python train.py --time_shift_ms=100 --hop_length=160 --slots_per_expert=2 --decay_fraction=0.3
Rows from expert 25 of block 7, named by matrix and row number. Rows with one number belong to one neuron. Each number is 500 + 50 x the weight over its row's rms, rounded and kept within 0 to 999. All counts start at 0. Numbers have three digits each. After the name is the row's rms in percent of the matrix's.
# up: expert up (model.blocks.7.mlp.up, 32x128x256), inputs 0-85
# down: expert down (model.blocks.7.mlp.down, 32x256x128, transposed), outputs 0-85
up.56 096:525553542544535503467563467494499489550466446541531441560470515515470425584531497460469444408539490489505550396522503477534465492440518496463483476548492550466507474498475532515435464462604479540577462527519445516540490553474616491590461453532432522510421487
down.56 088:529469556495529416447515466510534445551469473523465490582482472432508539551520575611481512502593553456442518516547420485534494474489574547436529482497483533486568581505567488482482518486503505514499501500537482603516473513470494512587495548535533472420503566
up.57 099:487513537534537494437566433464486474455460471525515448571506597421476449499504477411496453395522498484490539433501516481530455513471530488450477507539534541477500489478527563501451499474596487444580539499513444496549532613492537496616470457532444485487483445
down.57 093:495496563472550408479495479534530440562475460479470507547500459478476537551485531587497463529614496486468501472487441452587474491529552566433573435511503496441582606510501479491474577462514550448507534485491510637552498599543482487574501483507526482437512546
up.58 091:543511538439437564505401512481521574600541546480441519485518574552551498456574475495507430486464588587582553433445563552461573535515603503563489524507455424489465490587527487496501503468503480511399506451472527478343529427489501514454484529482554490540541536
down.58 084:429484510465512542502436507549422564544480474534362542534522430541578519599505493508529502474483483489471508458539507510490525475577560521563458515513421546501555539543490525475467469469573519521443416498515462550494481386484527526573532570426541454442526541
up.59 112:475481405457541448512456482510571433618613475489512477555500531490496561410545526505569552469507513511492509489433550526533480534505502454444575504434538549545424433541465539565532486537491517471491506529460449389461488456498553460479437516566524578419511461
down.59 109:535417538579454549533501489475498479496447527453510542444537517384501457475471518571434525471462521503491494495565468605588448407503511522506468550471522480424522494519467558563598574517423533459516592475445485516548475504493448416487420550532487504546510504
up.60 110:602469491526547546490567526493533415506501572464465498455545495469535426431445561558461607457554443458553539483487549514479517526468409497538443490546494546472468455515537510447448504456461530436588464525536457465576476529543425511433489433567448554398576492
down.60 113:428505559582480442553507470514519493540505518490525576527464554404435497465457509534441557491502501404548450468469436527537474523475453561482541437482507575504480518538536551408478474506454503492455557495474511470542502549457482483361551527531648492496460483
up.61 078:489492549408477508537398592483516497517495422406463434519444588463596424532546533526526489450429548550471498494470509477440490443515572562577560501575491593491452492590504508552571439558458455464519513566606534484444457515511503555511480460503619470458595410
down.61 067:518450470472486630417499470483461522479469515489424477454487477530521496524502531490529544536480466561531433509628538531515405494516467444472478551396428548510476533498523529478505501441541468540553511560565496501494510365516521462516536507449422512541505425
up.62 082:474485565423460588578414629488583517462468492443476412465446642458530437498521538526477504509423572540486510515427493494420514472517534520557559549549477543470488527508545450585528422537435463475526496538621528462448426495462500580523511551457599463455537392
down.62 070:546434493474503639473488478495447575514505511478343477462506443551507471555529515512575508469496489526518468454606529548502433505509486430485464521460440556498493507526474533434496439378542466533561513554535483428569460370505522447533543506439429534556529457
up.63 120:487505457432462502483508506519529529474555539524487423539442610419427493446455547542456572552422538604508493493444543502482527439584444467492534434481531494594404499543417527439564505545411475486508475463419456467529478463445549523410502505506584484559500477
down.63 129:506478535521473592536532456510502523509481514471572398502487505455423500479464524496417500479486525508475490508444498553574429460584509551583519408436590442516494382522444570510583537453381498467522557454449492399530520539588560474499487504487464468503513521
up.64 103:454456437482381478507589469455566438606586460524573494550508473509592444464463567504442582423443459470500524474522448504455608579460451516488463461496552558468467504488471588547413526563431533449552401512435478419483456477384481536512549516535492525430457477
down.64 104:446523485531484479551467514504504455493490532524514591581502460503570548540475490531451513440491509426553458478560463479531607445455423473589496506570573616482487417596490555525421518466415472487461484510447492429553512473431590562468542531526648473509566487
up.65 113:509515468554502528475543505453502518514496618537469537544453487546463532434580456475541474521446516564572533431531487521490543588444488516561509519529483499496457488582483511532434411468491530440365409516488477417399472414421556446504578589459519589503493486
down.65 112:558516508442536493517454514515431507491505481581433618568482491551555539628509486486547532531433504522504462507473463491441553439446518525455421470547504585441453513594469503501412514533535505435418396477521465541487498423400520536559513573411622454478490533
up.66 113:530516449480549449481524518464474419488528567481448516464523509434580449466500520562472605509545427450543515471460501492529514508502450525476462450564471541545448499552503531483430447497479501494632492488494420454542553525517516576408467484514500476458580472
down.66 119:432424515530458445492475482530507511500459548480473564533426522382417526495463486535411448499507527405540447488474405513547477507436445509486582487520543538528534485554461533426539481474485495483447573511497530430584491575482451473379505499532628436521445488
up.67 083:503570519345504464571476510494470534523530570499484439436509575491548456565547543505566496456460510553539555490459595467490467553500508459492527519494548451612468491542573482530443425464504515524551510510490482434411388481446500518524469475448593444509577499
down.67 075:512465454481479512462420435537520599464460545486448436457613461477497517436453508446498453475548463547459508483567496532622518511514497475514469522545445562510538501498418577608523530429488476525568489552561473518470470549534569487478554440464412512515466458
up.68 103:424543550510425475431560441462567476459508559494542542519440570504504543504530433495437475484502493483575540456529472495548520510481508518483464512526528474414477494599478537505423521474452502491536488478445389460539544473487607509569525626458437540490548495
down.68 102:595532517426514495440419508514454572541511482515374577552477484594538563574532493481533511504452513593491514554498476430454532434538568560455510458517524524460527576551450428506451583490547503373426415468545498598478524483479422544627518571420589436456509499
up.69 105:445601456435554555539463528514374474492506537470502494440558532499530493545463532431546500437495415497504549506506519592540527628477484448533491423481488484540442510562483599546380488434460452403533443507431491461481472560490540517488483439487511373510530504
down.69 103:544506459517504482465432487509505530516528563432574570476574485499531517511459468453557488498534427442470510538434522499593538533445483516542537451534610618519490486496432589573477494448481489514496429492551462491485550550404499464451523414454414500518452516
up.70 101:465523514383357483505448556456569542519548605482488513500475578507537561516508499494443489408482531551530608457514490493501556478459460497556566538552462463412497496553532532570438569470463499497457524516429381422466488438497591520572526583486483525461589515
down.70 100:642513524435529572472399495492435581513498527528375573549505439581568505610496475513549463502426556526536513538477541541450502416544598538536505501525518566464551562584419485486449539506572557447412429481522542519488506389427442496633515541454537472510516553
up.71 104:497526417378477542538435523470429572546504502519438479536467555518513515593535498457598533502539345489569622508442571532535550451506519515498592462581499550482439484545536509497435516444457478423455455554525480490492583481496512470524530457489472473565546473
down.71 102:506567477423531554356433536473463564513553524519521605488449527582657509523516494485557469519520487471453515536489529496408545545449379507547502513452569567462546528506490478577457494406497479521488441492537457562463448475400422552494514461369384416457525532
up.72 099:530470496474508528481528471622490491559516467433483471458495515475482555450492539427573503480510424517532511537526543536484509550540596517506581547588533463525425480588483539526513491423445464471456471516505497503340554494548499548440601452559469504466544494
down.72 087:400501481509531501484495503520475624508517454476435514467556482501464493518477453493555521493480441482512514398651518497473550492597530533564536540500431508488571513572519520459517474572535564565443396521507488570464535454412517480488507509591616500482534511
up.73 098:515582450531526506512541496418548435583533556517499554454482488564470392498523476557594523391445448520584508499476626528572528545583514425490501475406504532496501479562510564571463481535563447437447463496533458519452460466377551459438446484489468539485525455
down.73 123:450602454486571466525519490552505411509547494516548467454542515495491606467605604479453522471524398436485491527431506435543532495467454507505456508455474558538540501512509485477381560571482512468470445540444388470420426501525502616501444458485489395484557487
up.74 116:407551515467499466472436544493356498433488555462534528510522548473595432556504538464505603530501397402463532472507510474529481549429449537565464431567523558547452477561475569548480450449446510472535454531500490491473526503416515583429477366397437469511541493
down.74 117:542537428530517510390527523494502481530531564457556526455538527434523492461484565469511498458519439464480468509461523502562590564398430531524474452557487609481446505467419572473444544448474486485514454522555435485514517581481467474378548366544372540521402493
up.75 106:377489448488541453470472568472357430453471544444497507563513500417544459510430505508521546533536482378498472474504500456447560531506475595579480499560508527596453483576483516495503487462427480450521510511478467529469522523462540613428500354469467431466521516
down.75 110:543499475531519437413521491511485561569536577450497524475519531420462477433554537485531495502503500474443516516508501491504548589484442536502526502507521465545421501450412568393539526478500495407470482526564494423481495595490471479370497405581451522497353530
up.76 111:502523579517549532433519434448470493573476449535497439554455498437488489534534422437530442385517522472469533439532543514527480527473555455419507493483543542542515461488469499496477531506622505520564504508524470534539554594502505465648496445577461508476476488
down.76 109:524491558450578448414543479518546398550468461524471469505439435492478504530526548593497455519588493548447519509512464461585473484475558545415550513482481493501571587483521451512497544499504532421511530504553468634514473575546513519603505563509473510449547543
up.77 107:496509467423425522498567510489545531476658539542615487520511536543480487501470559544470568416468490470493533594485477504591544523491527437485479448544463565490453494460522530550405557496498538569502523464451467451475492430434486523521491558462476497467536484
down.77 109:506527494497556536489528500439501418507503530525493596524503496483612510574518503480443496409525516484499555497598480523454563455401418529558500532549590653459408455587517501499454474386440488513432509524385451446504477378405520564561523517447580454463524476
up.78 099:505492429467481477501579478489593462450535539496533501506474498513485584453479576521495495499470428497510444528504504512523502561551431533413455476426549509480525499426564508590496453497515461487417489501513489477522367471438498483456424544311534432457490488
down.78 099:491517502452417465604517529453486469499546534507614545436496488502420553428441577581426481532476455505567513499408473447585570456497415463541486388545595514502544482544437507573463569531475538486463477466464459413586541587560477504452477512452521456522483397
up.79 100:505553518496565521452512412449475437521488394503466436547465571452507500503505445470502485402523496461486541457513519545556457453504595505463525480501585506488500489507478527484504491540564485463652510450560447488539542597514568501626438434503459494494470428
down.79 098:530485540437554450496528472514518419527453458466472495540472465510487510504507541610483452481619541539448535521500439450567456483501513534438565452509523477474553598508479458541512553436532529465502515487516488640540487560600485538559494571511492503444517529
up.80 106:449498507506453409592563471513481518551462446488610528432553447489511514514544546411514492424501471421456456464492448422494526421530376448523510427429553428557498499426493450570476530495516405557563545544530496561449481538573495548376450518494569498468505536
down.80 101:509400453517435520563523442536545433505482514508569383470389550553369543418536553439484471509423491559509458440550535478445457525512539457546486649451464473552499535489571441442502444539533429523516468473584527389500546461561514509470526564438413531539465429
up.81 082:475486529456460485515388541525521547522495414439457492475457612498644493597535505489525515497419518549481508530493503521451502433569559512521583514537548577575502518586501495538554410559522471439508488548618581509512518543493488512522486462519633446477588415
down.81 077:523457430463491642462529414517492535469433478480420436460509480521521462488504556495493493510468506535505449509630530522535384465481443456498474588437464530515510523508557501533551490402490457497589557539602527472514509380522533453497550521447366542533500452
up.82 112:510524437510591433558517447532471505549476544465586499401501475484518558483553467463501527421477417491498536494467491474536426480582410479523442480502551503515519430502512432492531530493544437544543514508556502505583455534561466577499443553532582508480450462
down.82 108:522432459581476567552537389509514429479450478522518408488441598537447521461486542486497533536438462472571505507586534543490458535620512478594515613498418488496476462541660475465468402503447437538499528473499531470547491410507546466436481532533510510515482463
up.83 099:512486509350470449552481546514563491377502500449574506527497515524476563514437510513596532459512399443443578463405536493593393418610449561564446504583432575499432490524467520554531494526349525519538424508502463470475475439519526535429515479460517516439568388
down.83 094:461474479457504532489501449492483441521474465493500469548437515414575570459484524569420464446540482452458474485440460510557474473495387573525441445474563601425420532498529570389524510362511456566521555497470488510578437516532542551396489554542482515441533458
up.84 102:576524485395466437575491515496416463527557524507517518465524469520526519480452533503506440465476521558521611501467552544505499465504483437588596551457388487459504531538536509548500547474460524494505547515439466457363444507481522554544426544431530540440602527
down.84 099:492529471510522578510438500542464575532506517472340512442626430510460481531496482507567489497442531593536529521593548523511591460532568521591471545546460492547496552538459489535478514521516551493424405503440528489439532484468507493498547498559577460515541503
up.85 086:460464519432422564540436574454549564482518566486397498494454635505531423432512506526464437559439597582585562475459498484452539495451526552586519568518477481497497548544546470594515481471465510499470558502452481445413472433409521562511463609435608476484565467
down.85 082:568480475474522542506434508517412571487505503502333528513606419523592521561492487471582495542496551532511503490508488550491468469523522549532461509517402585478531562489446516490500495405551508496478431548550532503480479391513490495544556514438470516482516537
up.86 094:470551485434466485467467379518542440533492439579511553633435507421578582498485407485598496436503426438498565504423507507553411506524495491554563462463539537518582479543505430519480518549544537498558431483516463452548513562452586480469449443537500441451551385
down.86 099:503433556504537510407509476558514459505440440505430541528548413503549469555509522567458471490623546472425518526532408497564448436403539511422503518551534508438568557485453512512587485488514519431539559448585508617498480589573450497503555533538450559363547515
up.87 090:509508440519497504529565444546431417574527498494520522489461470470469593418484462434552471533495426512551555456515521506473466546480478447512627517487453526528472545554561491545458470345523419493473467534488487438382488470490496547486516564427475488481553503
down.87 083:501526517439491525458423419526525600507534519518434521523521433585452425540455467464599445567547548527467512429553568474486566493556552551541483499544432512490576575471432462491504462510514595527472398494547572619437454539445490500523533459565537486531525571
up.88 105:480469498538599457541546441450560491510507448374438379426491551464454614518508516501493525441507515512567495534506563524586483471546528530617518396539539475501438494554518581512498414447474476485540500449478399473512539517580539525575526508562609478484516469
down.88 118:475463412467478541454521431450529542547614550514556454451501591490458458454460525475513481484540457524428547453431509406459480470507424550523519464395601454535474513373555439491539498414499467531522508449425479529599537597584458453450491538572506557501437486
up.89 105:509532511563629485512589439457477450547511502478491510506526519448518527486522516460460558563515437416509527508525514453523532500468424499548505439493534456614503470583549498422489446440517436433591542535533434486551518542520460612463455489598532468507557496
down.89 117:447438483499486463460459448478505519533532535457476516493401543446437494436582576447491492483455518503521449462498514432440510575455450470468516523457567415546384509464510473387546397446532440436568532523514525430517461591563479525410493449556509514494434459
up.90 115:535461479430577439486535522524518540475535528468482445459500575427388463429485514505450452497494516479534490499450503394502501546544459555527498452392504428575473486577481582467460506456405426510508587468457372509552461466629592568404500501537520487491554508
down.90 113:519447500490434482431404469497489520548551585452522488498444582440396551418475534435405396536543531503497490485482529468491519532542515562545460558406565423454542519477506465394582523453512492472517450553503501462484522595542460499447523472527517523478418484
up.91 097:540560449452482489468503500548551436410522513511561487594429478529385522546485545480460496564457457579475563579511469490546490487428442551441428462480520476574521524512497526490484472458533472472451455456497505441567450532459482586601378491416542401496500437
down.91 102:524528494530440464567516476401534519570533530518574580446570420497482413537455563517568515496484479492517480518387503506553523526496433440497500367539628509498480524475434485532513499553490579480464534459489490463574595554593480422506453541500487495518471492